python train.py --crop_scale_min=0.8 --arch="efficientnet_v2" --norm="batchnorm" --activation="relu6" --channel_attention="eca" --depths=[4, 4, 4] --stem="single" --gradient_centralization=true --batch_size=128
Rows from block 2, named by matrix and row number. Each number is 500 + 25 x the weight over its row's rms, rounded and kept within 0 to 999. All counts start at 0. Numbers have three digits each. After the name is the row's rms in percent of the matrix's.
# convs0: expand 5x5 conv (model.blocks.2.convs.0.weight, 72x24x5x5), inputs 10-14, a 5x5 kernel for each
convs0.0 101:495513498534529486521501497564456553505515476468500483507512481480515523523496500477473502503476484511497479484497492501461490497478514492508492494533523490470475485531527510520551488517466499542459510483544537478470475498493488470494512503465488519510536494514508494534484545515511513484544523510455528519471466505519491521475449541492512506515556507535510498539480505514528
convs0.1 107:533536509498464551498502512488539523515483466550546552507499518531556551567511487449448464488500493503477536527503485507503514523488510491510489477486485487487471478495510503479491506485479475485503491482495480502506518520514521492519513548487496527513553463478490522515496464455470500517501467480517480476507495516483464501461477513529539497480477471490511503491534517512470
convs0.2 100:488504509537476515506513534534545507522505536486525515538520534512523515491500499522491507543522504524522507507479519506461506532480522467478500507527516522512506481506490465485474488487473500481514519520527534518500465496518496530517495509452494482486485474492483492529518511524533514481473495498511501454442481507542552520520508457491472492490489539530505495496490502520528
convs0.3 104:504538524505498459541471494480484567481517499559536459511541550482474532517523519469516541505501505525508490471533480488490515509498492471542574518493504492526536521519511499484505513517502521519513529499514497501523537530508505526532499507515508533493529480526533473446500566529482474482531463487509516478490536553548427490499524520451511463520453466520474509443521540489502
convs0.4 102:510483472457452531490485519541558506511512549530508495493517530555553486493502519490512476527498569564523508512533549555494543533547529469522514526525490485478547513517525507555546490520540530530505527547536501476481506521510514500529568497525517496534456506503464467453501510483460451512500474480473477555518506532486518547536480506498513538496503513505498501491504524497484
convs0.5 103:527539509450459536516509476523517514537491539542514513488561525487499504536511467498500507539506512573510518514510567513516489501510512521508515526476492495485517531508496485518557481473489513559517457510513547528506501496526482485480522495463502520534483470494535520481477493543495474492507516468447498457477556489465506493547451493532488540469516503496539500459481508529479
convs0.6 100:455468489532517483462472507535494522485460511549530499453488495490506491524523491486491467491542510469470463472541490464474463517544498513477535572508501500558514516505494533528509526496500528535536536500493526536503527488506505501501483495506503522503470519469484534500546508463468519542530445439466508520522501477487559541497481493506578497483500466526514483498496530555471
convs0.7 095:488485512553522523490520534505477504500523515504484514543498518536541523449500494493488502503482464448497479508502458505445475500481518471472499490497501499496525508520541519514516549526510491538526468482492507537502503490514519500501508511536508479496528501473514521527484444467540523552483487505488529575536486560548518515491519540536497442515497534500466528500459486504567
convs0.8 100:501484530515566482487553504526500513551486535518560483507509541548458503481522489476476478511485499479492531531496494515537542496493501538524506510486561538511490468536500507459493503449499454456532477501472503516495488488512485470466519483486448464512478481471509467489481493525483510480471483482520506496502490478523517483535465496500494521477483478483485465483469526485510
convs0.9 102:472494475484489495509522525513532483485486522487468490477542481479513506538506505488522492528506537524537492509512513517524526516483481496492505517512460472471494495497515520519569504495498515552528503502507503476479498492487481486513523491485488512506515507525479514519525527500511504504516507501470525513515526523529506486481498478519515486488473498516496473524537524492524
convs0.10 098:503505543485520475520501480539511472471495502522476504502493473474471464460476511464508501473503474487498508503503499466548527550530493528502506531512525516498484500521477510477525471452496512551486503551543547497514517533516488509501478489488486480505485510542538497455506523537472448478467483496504456486468558506475503523526462481489479524464475482528514507509465492525511
convs0.11 106:486499475514529502514469490514497509548502441522503489499503519493467499489489511497497514496470502540505504498463558539500495502502557489533495492549509504554517510464445523499501498483503501512537512502514481488515505504484503511530539488506545496490507524522508477504515489517514515491489508511491479465466507489549488517551462511516480564580473518508436507490504510461545
convs0.12 101:543536511458446508484491471498468495525516499482494497505493492476462501488507530509537519470497510496460498507508501486547478468497515529532525503489559541512524502514516539485467510524522496480516499510527545559524548515512501524503490480487495470507484485469470484530477477495535494487495510512465487520491525561488515493514487512479516463467530497503470498501474539509508
convs0.13 098:525495491523455512501546556498517531564533512501494507501524489513521517523497501494498498473506510532534514497511510538498511493552529532527520550536503541543516567519553558546496586553529472474537530497489521491504526497506512508478519510530485460473472513495455488487526457451508498519488459483474502528506488488470486512500522482500493508512492519500510518503526505530523
convs0.14 105:485481528500489486483501506514490518485494527497506500472506498483525499516531528498474492511536528518496472471530486497488464494532461477495492567499538528524485520504518512517514487519495519506507492501485502505506537490522491460526512510485493522513491495465466507527522514461526538529532477488567505530477495513498526521486503514488594460491510460571567450479460498562454
convs0.15 097:518523505560545485495482520539497515492512525543476490538489516501499493497520517492493488481483514435473490474502473476550532502517496539533509542519497532492481520490567499500521491535502500491496486511514483501493511498463452471499483512485531487492535459485506508528477507515504460498496517496472493556521476519498512545480474490496508481488483490477502523512481440489502
convs0.16 105:526508524471475500469531542515541471474550554498511468466500468509505484483485463474501460500523488528518514493521500520491505533484492500520522501499498512480478475517507502529469519506481532493496500498497504501508527520530467508502501510480515511516472495497501541494515475495540528543519518528505535487458536479513525429503558513518524470514515483524523521505523514466513
convs0.17 105:509533505468526536549540484509509512589512494488457551523484525481502501519489510534518485494508530534536509475507529547502458447498537510510476469523517512529540527534506512544561509514497510568492454511504531490472512494492501503512496525463487497510509490482471500512532512466509497504506541486469511489512532510507492521520504477476524523461522522478535495495514461516508
convs0.18 104:530488434481496530471471514456543517504527465529494544554481510498512514492465465504495505474491525533508460513510501562521524524491485518531501475487478506514515512543549545519524522481509525486494509504526474502458478546530525500498522540491506486487520490468473467457510460504496497464488495502532443485534542474464521504521455479529512503547490545485477503519568494509490
convs0.19 105:485515509522483526479489553536516484514564506524516513479486500528514467485512522517505492507517501492513501495494477493520491488505515479499510460499500509515548536502515535511497493499508493508503480471469478492484525535505491488510502481458439452468497484444422468486521491485503485495505549535483560551542519511525528502492473470503542492477474498464495489513521541523535
convs0.20 101:480491477476478495499498468476460443464451497454466513509511482449484507508506531514483471496539536523483480518531540493485505520549483525514546533480447436481499499457470466497476512512526495464496515522486460481482530484528512508501484502521497506499507528523474477489544481466479454479493507510503494486480490500495512483485471479480452504506517511515512482503530500512448
convs0.21 096:509508501491463509507514495464532495521491525534496509502505538499496521543469496499501497484499496507530520473484519523533526554550521519528534488523487486510503507473484464460501493508489453494556547513513503511500493482466525529500493558535510513481519505489492479484466489502465470483470461465469489494478510508497481489519517500533463521529499542511486516500557556531529
convs0.22 101:494496506493495513507476506522504478500572520485486472533474506467485503470495525543531485478530530496491470485481466518487497490495540517504476466489491505517527515496512488500506523494502518505512487493535523530481492537507513480478480482493456470485483513480447469482545502436517493509511520516468541533519527537515524556509513462500537488514459523538474532494522478484507
convs0.23 101:534533522523470492493520511506492487510535505511542534498486500516481516508476474478527474476446444496515523501494538524502525531547545497520529556556483512557516502469497562548520474464561546553466498532543552494525538508522493543536487532514543548497490518505498485489494502495482512506518501484482486470497485517492464469467538528532504515495491527546527505486474509517531
convs0.24 105:515495521508471506492494527510516527481524501518542494489516528483514531507550504445491496528547481496495483535531491513503486516497484453500499537499534503463491541533543508519534471532489537522499519443492469502558569521469461528536498488476482523520502488497488488518497511474509496513527527522484500529445483504468543439489542504533538478518502493540521511476500492496488
convs0.25 097:537486491512481542502514512495542528531493472501491545514494439447491525510505505499500485485519493488486498501495504514509498512507528516529496496500513489461464509534531489498465493496470557552479516527547557499528527524526483490471486526528500476506493517522469486539518534481503522527485460512481467511509495534478507522438511489515512502542491527476494534518516479524503
convs0.26 096:476515476469474481507497487455505484497531455468472471520475459479454500488510524517517498489463511548524551514501553550528549511495565491499479490529508480520495503510510546496525541540515507510534547522535493502483510500495521531508511513533520504471505513516514457485481521540527512470486519545553500465482516499501503502542498514524489533573532512510463543528520478479504
convs0.27 104:489478497534478522524539479468526531530495487497534538499494544558497477488489500494503528518515474485505448487492484513527522508485504476523532515519478503479508443507493467524507510488507486494538487518488508508473478483497504498501497521529518460503501532515524498511552474484481495477484496515549515499493498545468474483517492469479459517473473502509512492508514517515498
convs0.28 104:506515509489522487520473455496497524533487469523503545526509522506500515478509457506485455476498497500502508452499519509520476459529516499476457472483460475509482464483531496443467497549493498474539553576558513556525521536491539490486496503541490484493526516503546551533490516518506481510515532497474494494490524487503505509497523492446469439513511485453459497502481486478503
convs0.29 099:499499501516501497538526543510479508506570510470512487500525478498477476533488525521537511521510507524529517492539528547528515523493508492469512495495494492504491513489475487503495493529531533490510511513507504485511510500532453527520525494452483504518507464514475501529470492499508523502519509517521559555518489483566490475510542541515470459526512512534479491528479540535485
convs0.30 093:512524544499447498479543465474507485513495488511511491505470499502519502493504496502545543482468470515531493490508492506529505504498506483486515518521505524491497485491493503491503507491512501537551503543500533511499493540555483513522550488487505500546462539513521489484518527476462475506553516526486496497459496553517512451497545449482473512521488506510527520493505524529535
convs0.31 100:508506520502473508511511495503518496511507517502489490511482507521530481485491483486475481503484472448495500500481508515459506545520509482508517520486456509485515517501507486497528518501525533532521528481504510527513486447472505491514540520456483500526507466535547516506499505502495498510498501479503481506480495495512494484483510527513479466518485508528487506497450508510516
convs0.32 101:503509511489498548500460493516518493488476534498512504526536513523533496502511485468483475512536550500503525467496502502499531543517503484510482476477491489493517511494532535519514492503477471461500527526507497482519526510492519513479460480514506449468496508527474472475515497501468498493479496518503502512527501488486496523490440504494515489486482509492485491496520508490497
convs0.33 096:506487497518489556505505509500538470492488509489480507490485482483523505500497500501505508520484504478498509489468455473478496504468490511490487508489475534519527498524475492522485498524529536544499490512508543515482475459466434475473477505434443495493528491484515514517505500520495484490489527517487517503492517521483521495561548519539477484459512520481488468502471482527495
convs0.34 103:520516505530512526513446496514517518507485516510539545479513479515539504511525525517472472522521520464480513537528518520487524518508491489500499522518507492520501510505508490537509561539513519531552543526486518544502553530536521499515504487493488513538507490512546536520470500516532529487513517495504512483489504527547489558471517475445509490477501474482477451518498485522499
convs0.35 097:516496489506541559538476526535549534516490519489548499488470470497487506510504503466455498458515513479511489483484482495472518514516491495486500491510522467471498525536487468511502493480469490511468541505505531445497477462483483496523492484526484508542525554535524493515496529537521536501484479514477481499488500506474504498476493493475516494522499480487484511519510512505521
convs0.36 091:565536487506453562529528527516544529499506559519524524521535524531537531494511482504527500547520516550541507548527531540481519506518520509531553509513492507500538555522518514543575516511539513549522537547532546506529508502521488511512526478485499500494489492498480480449490510479455478488497483486497488487540507540519495527535541512529531492536495512480489514499493495521506
convs0.37 101:466455447458518472502493503523475517521485519506517515491499494525486486526455496470467472534486507478509542501529498460545555542504457535554547507493472459472506533478481477495518489539546477459520550563510478469468492521481460473521564542499478480496505513519513469475446442499496527470449530524516502512556479451518497531535503551483484495502524515510491447512520527506473
convs0.38 100:504483482496476533491489521484580501494541521528490524522505524488537507469460482504494495495533527515525527513490482500499506517503473499488507492496480509467488520505507472507488487446456486441488513540537511485460460496512501495501514515461489495459455495457481476469512482480520482506494503533497488496509490470486552528527480486515507539549517547493485482495519481495497
convs0.39 098:531550542496485510495519487521491461489529550518489487475511505512508450507500518495501491486504506492498505513527503487539527511492473486525559526479496500491492483510520559545514520500554502549491470508475483480487532507479488496496490565539532508505512533530492484476498479505501498515503540492477497490460501464485520479492462529528488493461514548485524489472524490530512
convs0.40 104:453482513496501483436511518521488467465493508505540534463540526520515487525483488523497492494521487505484475510514479481464480520515484495499497541498528541528467496543553545496465494510528476475457484494455496484528526474501544530507467498492504525499450501519508524474511497454495494530536493455495495550515483445506563480482521500507542437506520491546518437498492506551469
convs0.41 104:544520495468521497512502514498453487526564537486480525516534507506490503516483478518515507513477535519530552529522503502532510499523500515502485484470536526567533471496511535517486501506495511502521538462509504491533499481495488497521503469495494511500510493484472471484475465466464458475482472485532503480496483477535480504512474526516521491475527489524494462479475518468455
convs0.42 101:482483446503534493498496540510496488510507520498451484516484496451443497451517502521505508496481517513517494506511486478535514504488495536549524528477466527552554541488528502535522503524522511438501501517519458512479530515491477466480494538456471453498463460503469467435499550503511474533550508530517478520523505477500542541521525518540512515536515532504499517496545537496484
convs0.43 095:515497527503498521490481504494550487524528529509518560490461492510557500454482482449496509492506494503532481499508545532490478503518522492461450513522481490501519514485474511552495487469521515487528502526489502530484550490512495525548538495486493510511499465494497497502493466499531491500474498524522485527494493512500534499522531536516474527514535507466525552504502458523554
convs0.44 096:498478471481478518445494517499512465512542535532499494491470528545486478480525536519502512515494522500538478524485499538491504523505504523537486514506495508507528532476478456497495493526517504468490499491460432512533521488493465504468496512483506461491485533476484504491562469491505496527508533516513522534559511483510542542544543508546489489505455524529494543512490479480513
convs0.45 099:522499473504540502515481520538529540532496512524509523502487518509510485508521523515496538487557550481456467486564475456492482517559482491525506527536478467474518513459491504532506477516488505496447494468469497483462475491495459492489486505481508484484497531496468491509531490477507547545535504516519496518537524471487545528502485484473512485488494467515531501474504513502488
convs0.46 103:516505525510430495524500496466507467484497486514489519469540468497492518524477544501528509504516547522496500561521483498526523480490504469493509528507523541512512524478549523544533493506512532516479458518466508486484512501492470496513488468495493504477493497531498484492488476474508487506478474488512471533460511527489460493506491519504495508487488500518503479490503517488481
convs0.47 098:508468461519485495444514549460521480559492488527484513481486487439492492473487526490500489489505528506505493510508522495535519496523506514524504518526483507503535504485516501508498535507501496453519501487467494516501502505486526482521538535497490479498487479499454479470494512500449485501510497507504522527524466489525562533516513521528479530539482536495557531498523464534537
convs0.48 092:496525548530481526535543505503497502536514507503536526491534465524557510543511508512545500519505471457502508517500509541494503524540526508511510500482534513502525473529500540497446506523570558555516516528529507513517529503512457507494494495501510522525476502520506509525506508493450516500498484465503518526523555535521504455514527520551510488475499483504544477496474508535502
convs0.49 099:486525489506512533513476492501485471512520506482472503496476501495469490484506513526476482436473479475526497457489488469512490485478498523504500503525511518521501498451443454484505495513538526526450445464533556503486479495497495490518493518507476520504488545504500547527503486489516522479499492455478531500495469494483475539497496521453478484492489499504480503505484499483531
convs0.50 094:467476523502505491514491491498476554501538501492503516557502492517531514481491507492443452482465479449446499510514461461497508520502527513514468508536515559492494473513493483478501497497508517512502481484510526532473504510493513469490498516532500507494540504469514494530482486517524528480511518491492534515485489509502488535472477538491506466496524505517459497525476476475556
convs0.51 101:505510505483506496471550509494538513519514487521522510533537466473466477490510517528518506499510523532487537503498527543514518495475502462501525508508531543529529513472508508490539464466484527563525516531536523526541575566513465493514559495444463488523551422463468454514496469499461480517480511494514463493520505505498495500520460502526526507504511514484496525511498494475501
convs0.52 103:475496484496508536519462461475490515506503493483507517496519476492501519475520557520473532548512510491484469514535498489461462475446491469459461441461505465433495523520484468493490507521485502468497509527483501511487490492460484456481475448489521502512506504540526498504507516511520527519504566522495491540516473519497501516497485537503497469538514500486484510500483474443478
convs0.53 099:488497534547513503527572512490499506532492508471500524486473531530530490514506517498503512519516484498510511515498513508489480495481485486478502495479493475490484447526489489474454540531539523506517504507531536489514510516491480483486491493485478473512512523509531515526495492518519528483478487510520506506514488508482489492543534499491495464478519480522489496486462492508477
convs0.54 097:512462499468488493498501477505493512505491536543504503503527507541520522546556529529500498455508494498471482530566508468485515515496489517541542500478514511518497509550508526518508516493538557526509481510505511489485496494522547508483474500555525478494506533477448504500512501483476502528472490500508510559477512493466532496514483472495529510464489505527517477484518527498501
convs0.55 099:506438493503518533444481514511525473498459484505559546490529514565513489505485470475462471529506464491485531510491507517511494497493498487501470488476510484502534475502469505516479526466484510488540513530519475506467497490459487507461526524472493482506502491487515528489470468511503502504505496497506487526518545511504598483533507478558459515510531499461500478491471505518475
convs0.56 101:461493532498510465503499481530494535524509540515507501548535472470479520511463469540521448479524535511462513493510504498534485507505514506497487488476457497540479501473522559504514518523523487519543497507473509525495503509530562520481481486556497494470508515468508493499486467537491487468484513518480539484541524511588508503561503541515505514491493527464472497498553479446480
convs0.57 102:506470501493496493476519500522482519506502511469504472495524448480488511511508479498532513515461456496508513498473506539507514516534537503526521523527484481519502511468505555480489524528561550550520534561550545512521531527497459494506536505531547491476485576547517495481531497475479503492474464474513530501518538510500497466495509478483479521521497511532532505496483519556521
convs0.58 101:530485524523529501508509491486467498498484493480550514524514526516503525549498538531512523483490510482511482434471500488471483472514523500496508530529527568552536503491496551515459484549564531496512545533531519498499530545502495473482509454477478501514482501525536474504514527496474502474483473485537494541526493518493527519482529501489469482500482487475533520492528543536516
convs0.59 097:529523504474456531506509475429520562538528476526541512523504492517494489509505523528508543469487502551525521489475507520517499497514496498557499476509568579591563500560557561531473491527515503501479490505526516495488508543528509505515502491479499517541500466501502501503458527524504494499462493499529463505467484547473505457504530502476473474539518504494481538511504491470493
convs0.60 101:498535539473506555563541497469519512491520519492514489505520510502486491476492510498531503519477482475495533488501488502487496532521491485468488514479489474455485495493486486487504535530562521519524526529536532509495462464495507511505567533513490518525524501528544497529473520510533520468489459509516512498500484476465489481513553495492514458471536511524499468475473511501507
convs0.61 102:488510493516529512463472543550494465495512489537498507487481541546522438500493475468479494469455463500509521514514498490513494511498501505515525532504485480444474504479486492477488512538491499515480509479480475494503483475487543511476463502540530446459503525521471467506499508498493497469486473481472494500523507481492506524470498486524515428472490508479493486480495500508502
convs0.62 092:513518492515542475509462491533482484446502483461450485513473470455504558522499470484507478518505509500453507515509494469470484529495481499506488487500443486491507489501513465490518556517480471487531522505482470511502512517506485522507497486496529503480475479504526496482506470491476491518473487486473443423439482468487486494487454498524539514487513527510497501501525466440504
convs0.63 102:531487480477486485442474484469435454497514515511497504535531563530489499481515512467491511507491477475485511505502491509518485506519533495563540533543493495492473510515495513506517490487475488510462487490502500488499472468462494506541524505516528508516498497464490531538524469481513503535493501477455479541485509517503522511506493547537518477485508504494514492471524507518555
convs0.64 097:452480485526491464501517519544492484493520575474502478508528495516496486501532492498501505524496520476507515503521484470491499493500482507484541519519501547529504504516553560528515540532526539495522489499485495487496508490503527525518485521498505545519527429470519526531438454531511506474450494499482532515545500506530522484489480554522520445396537517532488500500479492478511
convs0.65 097:462508499481529491517472474505481517516556511501508507520496502536503474444523464469489493509445454491496503477499500497533516487500510519501477503453474493479501521492504460480484484477496478470504467496486494526455482471506518466488495483521512486505497516509500515500489477467502495475487493539513484462489515480480449486531516502469501479484513482493520507490491484546490
convs0.66 102:536519512497508500495539521496471502536452479528535539507518512529525492529511524521450474490509515492483508549546533500499494490521505499521529516501499535511476504541553514521461524559550525492530491512475460537535536482474547489507489493522455472499496499476447468502454495440448482468497462454458486514511474508480516522486521508513489502474547501490564525513482483526489
convs0.67 101:519506504512510530504528489511512515508491519556517486513530558504485493495482470512515488529493490508502486459469510511508483501496491470512499476489478497524502480489499494526501471466477516509486527510520540510500488496515473477501490480431465458511498471490497539507477497504506515504507495492508504498501505501536540539534501498505482490487456510469478435487530486494471
convs0.68 102:483499486534550509535503475494529501503477487531488488513487532519522536515502526491449470475500526494507458450506535532480473494518542518501485493528497510495506488534539512502525547589538527502508551540474521490537552490524507509520491520476476527548470466489508514471503496497484501498492484442520493475505454506496488522492534453467504493515480489471532497532547498521500
convs0.69 101:503503545516474553520511506491507487514504506546494521468479542556562498518482483476498499481482442460482533551524518521523532515524503506529521516511490479480514509483470465480513497522538560517487464470517501506503493530492497515496510537511477506524508484480485539528501466486502492482523498503463513529510506472501517479510504517532502497478484562526512487498474472510486
convs0.70 094:499511524517487492479519514466501504519479486493529551513498493554515512529508527554488470519521488478493499496501499474522488535511499512526515520523510538495492497497508504471472505520500487497498527538517505546510529507500496500512477499479509479454466498527475462442539510484480485511485505455494513522537487511492552529448482549510478474523522493500514522516513510522497
convs0.71 096:514467506516524460487530558512530551530522490523527479491493496521531485465497504456464513493492478504516548498489502495510521511507528486478522505515520502542528546515511519492515501498495503507493489547534488481492498510482493513488516522523531503512486454465511526524483508502500483496475481506486532516480456470489459477501532513493487516531523518478482535487511507517533